config.yaml
encoder_arch: "swin"
tokenizer: "word"
vocab_size: 53
embed_dim: 256
encoder_norm_position: "pre"
encoder_head_dim: 16
encoder_fused_qkv: true
encoder_widths: [64, 128, 256]
text_encoder_activation: "gelu"
text_encoder_qk_norm: true
text_encoder_drop_path: 0.15
text_encoder_positions: "learned"
residual_init: "none"
one_sided: false
Rows from block 3 of the text encoder of a small contrastive image-text model, named by matrix and row number. Rows with one number belong to one neuron. Each number is 128 + 32 x the weight over its row's rms, rounded and kept within 0 to 255. All counts start at 0. Numbers have three digits each. After the name is the row's rms in percent of the matrix's.
After each neuron's rows are labels from the 100 texts, of 14848, where the neuron reaches its highest value: "tokens" is the input token at the peak. Only what is clearly more common there than usual is listed. The data: scattered letters and digits in many colours.
# fc1: MLP up (text_encoder.blocks.3.mlp.fc1.weight, 1536x384), inputs 0-191
# fc2: MLP down (text_encoder.blocks.3.mlp.fc2.weight, 384x1536, transposed), outputs 0-191

fc1.742 085:168128049113136219127116143127139148202112144128174118138160085138135184129172126096115132134149116131125055139125136034190122133154132147130137128121149112125126151221216047109095127068133132178129135142141128123146106134128116150119004116123102133132137096149207127136127130066172175104126137122099117125126183143157165120068128112195075127130116123148128128121115104123157124128137110142127121181130125124127195199123123125101093129133108139121127179150135129106098133130128129182106129082108099112144118098135131121118153124170152109131146118123134117092128129126138130063
fc2.742 107:148122153118116148128139118126203099150124118152102233100134132067104137023113146192080142123132244128128130111134131088113215137133133140111153126123159134129156111148128218111138113130131132123110128151074123129125109105117125128105150119117128181155161137118068132100102088129105114193097143151171134136127119103174126027105118121138085114178097116132128122122128140098138162134132127129111128106121141096128123118065032130155146173182130120134078109128197161122132126132130132125047130163097117161142129122133179130133122130154104029066133041053141082123131128176126128166
tokens: "and"

fc1.327 092:146127129057154157128167175070118142142048130109121146131123097144122101054083129098084060128151145111108162185210148140115150114128093106129110194127077137162171176140176137094137161150125133117125023126157128139126127119090076123125141168075129135153105125137102127127141136147127126130139063133128162110128124123130130128121145122131126128066126134129130085110221073109129102130112118150218130109126128124150133129142123137068124141133112144140141118130120128126158151105117208122124129179165129104188191084102053098113121128127146120153207109130128126136126180119131150127
fc2.327 059:136126125118120136153129135126099124147127129064126118065128131132124137127179125124135122115137133130130255162107130133128125146122132129125144124131143129133125119151120131128130124123255130175114116129129127122126124119133128125128128122126127126139131131136122130129135187110128136125133113060130129126054128128128135136130122125111130136131122128142130137121107127126127128125128130129122139132125240128125129136127125113128151155128133132136141127100125145126121104126128129133255126126120128114135046119122128125129119125129118125129124137123153152136126134126125137129
tokens: "black"; "pink"; "purple"; "orange"

fc1.367 119:118128135247091132166126131129148125116131125130162119132109154119221132156149154138125132129140129114162142129140115124190134142087120103128196109141151109111128125072114145110133128128061128127139106124103135149131225084162128119126125126103205135131133092139237121170128120124108164199161140120134148121129125129144163138196207086128000128126130156128109128135132141118128088146155130123128127170131124132130109098115125172150094183068143148168140103086131129070141106128129097106135127202128123126160109146130129204148128133122105126126197139121132095063162126128136137136
fc2.367 130:177126133132123121134217103125038107122127129223128128133138127130145120112146129122161120118114151188000150119137111182151114135122139118000111139167135170131127159118120131100051136128200140133170122128093080182132126127126127126124121178098126170126147132134134135134128119128107129130169070059128127129126144143085108094089123129141134118146123158133165100121122138180126095124145168152157146121146163170120116130170118130154118137138130051127130108115077136136136136139142152128116135000117109109100126140124117096121130127136127219128109140152113126233147123131128128128
tokens: "p"

fc1.372 094:121127095165120165143102169112157127098118053129152117146078132111139094094126194165094127121114080161255058125137125137099094125130095144095117007128131160168128125132121127086138128086126131128128130169099127131103048116221139131159129073122120159111161115128109126130150131136119126139128168130138229100201090080125126116176160147066134118075107135124135152155249111124106127119126105124149094125108120149138143125139133117084119168133119128174121129119178115131144057071196122071150209112124096088103077077120123129120136126127129147143127139128153130078129177117125147125
fc2.372 092:141112131075105140057143133075120119179188212138117149103138135141141131139134166155115243099125142142128128084166112122255121153128128176154071137132115123101141132156136136118125190115129131129120092094111099106087097188126083121083124127126129069033164140150134131157083127126122137124127181174150088133011175061106120019125159132135119125135079118072138126128143192179193118116121147077217127151072125135130129151161126155132124118101116123091130145131100141084122105145130122184098130146084145143218127124126134130158099114144130092126139096105102147121144168133123129124
tokens: ","

fc1.84 100:130129116148121161115093125130135128093035162252154138142062124161130126112127083135124163080128116148226122135125142093136129153129129098106133148178121117125127168116123136088076130117211122138124119127097177133139070123141133037118122134095130129082112132133126129140113144128121154182126113072088116130139129125125127126165150156128129198056116142114130167103157142116065112143128136073129128148131047103118135129120137138118146255129141133124074120099132092128131138126154167124120126103139130126126104126132202132086127127128132126202129095167147182126122210095144125155
fc2.84 101:161126128163187176135103158125143152062129139110142087163119125113135254125123124155101079088118117123133133148127131118139065141129137104119124146164125129138128131106207130116136214128128109151128120080134074219137114127127005125162153130130129125051146145130128128107119255117127127065131155169186133138061133135182120080186128126170113111127120132150129137125107166107160122115132160106139143132132151075141145128158141122185096128129187108127172158156119152161139143124161128128132156116138143119126119129105120121100137149120125100096094148134127149112143143116148133185
tokens: "and"

fc1.493 104:117150213176133128137127137108137085134143124132148141155132151110094127041255147160098133204124124156126127125077118129137148123137128140139073174148143129117123105112124096131077143099186128131045134129096128120079104139122125130184137101165145183134155129151092093126121136117107119161135047128134137115040147113117099129145131137169157138125121049107116224161153155134128130143080087133129132128137113128133063144132109168143130127126103137063150204128118124096133131129158128128134197138095123180129123134080093167122141134128189086111119127130098110133135119101127129131
fc2.493 116:213131128112117106162128174119075127123123113115125124116125124136143079143069087185098121115115141174133138161128131101167132161130165129112124124116157090147116183084173143152128160126125063119156129206128144120127143097136148125100134162128053125162086097121156125163122094102134119134162094137137122122125128128136141095129119110094125112090147133137127131132132186126113139127135128128134125127152122128130132210149105141129120136169126108122041041106134145133094146102132109127065114161034129120075078127122146138132122130172133138121133129128156178066093235140127126110
tokens: "p"; "b"; "6"

fc1.573 097:162126139169129151157128113128106112103137127123148146129076129132151054129148100147120163123120134129143077135170154127023140125128129067141074215166116123168131136127096086127060132126070091080077106145127052234150178128160045131125128224130145130124137209131122091174125128131116129100128112148125109134092126084137132129117128078129134138121171221090134159114133147129228171130098122133126122078121123129131092071123088133142155156098142132115164164063125128115162109116132156091104158114124128109157126167088078049133136115132184125132089142008076087072123199130127112182
fc2.573 109:125126160107161161134132139149133133096130143132107110220160139127130094123127185178128093159157123090065161191151126098235175122133112121127126139091134126090126140099127128121131132119161134123153128138118187139155134094119132160153134134195144117056129130127163151129099128091110125098132108132154131126129123145250127133129128139080174131127132131176128002091119105131167160131133103131122173135190135109112111186160105130131223128113125204121116083140060174171139111146088133146184119116130129132082132120138082090146199168096128126115106120134057115095122074131182126142
tokens: "black"; "pink"

fc1.148 109:128139139094112128155230153094092127144100129112037134172124083158134087116112101127112078101162140151068183156126242129104127116131125108134119168128065130111128158129151225124204140137100130117125122123177058138120123127040127125120156126115174127201102130134063128127153131128100131154130067164115127138149127128075132055125127102179140121076126125125107135089191127126129058131128115137137077035106151126128140129151153126107127135130095128178136125133129136138156170133075155131094128228131129127140152105063123083128123133137177088105124107163134127143139097111134137142
fc2.148 118:133128125136127146145117133128125130136131132127127128095130128128127138131127124124128125125195145127133255129093132128122127129127115129128135124128129113134127125131126130127130127185255127128127122128127130127126126150130130125128129129124131127134132130135115125134126058128126130135128099130129131135136128114155134140134128125122136113129127133126131130128157132127127125129129156135127143136121113129122132056117131130135153128123251128127126127123126131117127123135128133088144123046113126122127132121128128137136134108129120066128128136128028124114123141131251128124
tokens: "black"; "green"; "purple"

fc1.723 101:141130098127131100124130129138111051167170131127069118130109117252120131127129111176106128108125153128129096126114179124168168132124059130120143139118101066101125120100141162113128146114163130050106093128128027193117122128130126119120101214149084142160125127199138129153155124157094130188138112081101101131059136128110108122068132120140164142126118146126105140143245191193138138122098128115174121127124107149167129114128093123206126130127120122120135149126124122128047128073123159063133134160111142101104067097124070107108128129130177165109186123096133131042126079091127170111
fc2.723 097:102126116124123100135163060160148081091123129111120089220153131126170130122090172166124135175100120109182170125102079123128125121124119125126157130143130109162146128067131143117128054098103181155131124126116171120115116133140119138138123133125123101154054109143139167099114193135073127151154171117132149121138128220130129128119140140130222121126125181135147120099124101082063179134115104148130133101118138134123141134121100152107133127113140128135099189148158128123128118105128172122120151156250044155084196090128187127097126156121133119135202135192128128116123195126146077156
tokens: "black"; "orange"; "red"

fc1.587 116:122109020128117108121165142130127125124147127133127048130129145127109131128157121128112162129156117111127129143134107130152183126077127138088141130121173151105150132101122134123200177104194100147162154117129163072126129083127129167129063112121118133120153196100129240138185116121124133136149199146152124128139165157157068147131141132142132140144234130137184078126120144135098137130189085133143129124156127126132126134148111140141129128133104128167150121145126117099132126124169125133127084129119079128144134004150106157114162132137141127128130130121125127125162147132143104068
fc2.587 090:131117121132126107192062128119119160126134115127129141130118130133131079107140138110133153126161126238137122147128127135130087126116108144153105128123135134131124029153127128135144126127132045135127225128126132124130110150129113124156131138113133129130081092098120138124134105129135126163130125129165111130114130052129137126123109135142132137140126072147128125123122122117193128125122144134139150103133148115118153000111255141096133122154128190133120133125118164129124106127147127130092140126130110136159132114141125077139106124093117106126016122118142137123131255076116107131
tokens: "and"

fc1.153 102:134066113146111164215118124125123134120138127131105114066115118143120159105127094124129125154052147103074176128147147135146082096139217129232118165087091087129131121115156137127128118136147082136118057079128017120150188115062147146163178179069134120125114124103123125130173129128000113138153137148207117102116112119143128000184103005174158112148111146131129195118122123082128136134096113125125135136097127131101024122128157130129085135137126117125152106112133128064136138127101100152093130144124130097159194154163143094134141132109198133069129125139151095069112128125111169121
fc2.153 115:152112106118126142083133137146123147128142070197130143255113128125127128156069142145125109107157138154148145061112061080124129120110052115125122175125107121135122128109128087137122131130139170127165120122126107118132126125128134128100153126079160152125128161035126200141176109131116142111113150162157143129128076129047133130120191175161076081113115128123122049114134109119186148146122131123121117108128064130130143083125142055199170140151136133122159116130126192131127131136114130125112125135108165170077113181123118116062116139130129169099124163071111126092148146011136123149
tokens: ","; "green"; "brown"

fc1.29 085:144232123145119077128068123123092102110136145147126127107091157173137144135115121134126121127106123129082125161044127182133058129098128100130151125135134126036125147071101130089046126137150111162131122167131144133137097130131112173115051119134127128137114107139073124128127094164158124146061145188115179129175146154138163122136164212138127154124168146113140148126221124155131128135156124156113151193127132121185102133108138104103127128128126134158253255127085127129099135169172125160098085126117133130101172152088129180107130140123126135137129066133095129130134139128124129047
fc2.29 094:140129074119128119166172120147209155148132126114128144058123131131115142138155128140135144114114120156130123165120097128119128122121094149197135133108140164119126116127130065125116135119128125067208127130113090147134146071129122130095137127154119198187130118106210128075125142149118130134145124187131157133133145176131129140158206110130154130136119128136127151061084109080128140124131075155123227123140142150121135128128128112153148156144032125157188099169109159181117165124132140156129127168130088128135109151133210109008131133128130131034133119120255128124100080079135129255
tokens: "and"

fc1.523 086:169128101145132219156101128121174126131054124153142104132139137142138140116067123165171156129158017167158130149184128121139114137114131140103098084072132146138156148127122119087108120104156129199133113150129124128115226106103157025035030142080122084124131213098130126125127164119128133135115128123147144087130125115129135128101115154129128129129147138171024127129145145168098128124148103118125093134164136119134112142155143071119121150125127107080114110129127075093126119119117131122138114124109136140145152068122052158102123127182147088092133117190165138206156181141135146019
fc2.523 112:150140128124146120101127141101105131123156099136128210102153133049238146079121158133028127025128181128158123133118084156124203165115166134101113137123113085147134119128160119128128151129134147136157124182136078128092101099185045128194129136112124126120134129104153188131102094134151129167128123042169121117124111165101117104110133063206103117219131079163119059133107210185125133121126144117160057130108149127130120123072013083107110105137132102142127114090169141144085048119129109116129109128114126128127140115121150135091126118186164148062117110147130122127126124126125150168
tokens: "and"

fc1.427 101:072129147194122131126134142131142096134217124142148106053130144129079118129181255131107167128111121183136034090097104199134195173123167133119192126127107120063141058122097122121130105099095131148087126101128106125136132133146125127133130036168202213127247123144154129123121126114132110178148189130117072128220138127125132171202128136101092128079128113106091175146111179128134196121125131141076125137133163128147139127115167183128122147151134127117118128068125154094099134110169155128137131177133141137130115128094125084222133128147099129171103135046125096109130122125140128177
fc2.427 104:090118130124125094129144201121124129156132112084129171119150128167129137095127125144143152147103136130138219099144113122169043125147192121080126156130144126127137136151255139124120094120164144123124200194047128088164139132103141119143129116101130131168134104189133132113130136111125152141144151195126115101127128155132125114124112091155131129125106095130130075206118072169131148134182122147122132100099125169122131000119101117135116118142137100178114114142123132111029116118161134128012092112067127128191139127130132129118114128128000186138118154168216132150126156141113116111
tokens: "p"; "h"

fc1.540 122:090131131157126123113239132127146088113126128090178130134106109112171127100128185056120122129199133161129135134134135132163183109127107131134094227115130128098125096125128134128090135088123126119133120157129104211083120149129130128128121112136151138120130132146129104142166132092002150247167113126155090128179158154126137151127155141128106134130069135008131147100123126129171118123101103195101106167127164132181093095130128131204128106081150128134072139130143131127146138135136138129127129155116138132129131131000041141129130154143125104135157131135147128131193124068136096128
fc2.540 112:191113125125114138151125130114100054128151125096135132022092126112127097132170129130141125132128140126131142128127115081124191132127126128118137111139175128145131120128074140150148198109146149039140135144129118139142139040144167173144066130118138161174161179126139131137128080128144154136101080150108112116153110123230127194115113108128153120109159133143119147117128080137120137132154122122140114082157135164111070132125121156042147203126130100150131132145136157059140143153055133123100094069121122124136129104162132130132088191134140134146062132137128133148159119135126100049
tokens: "p"; "a"; "orange"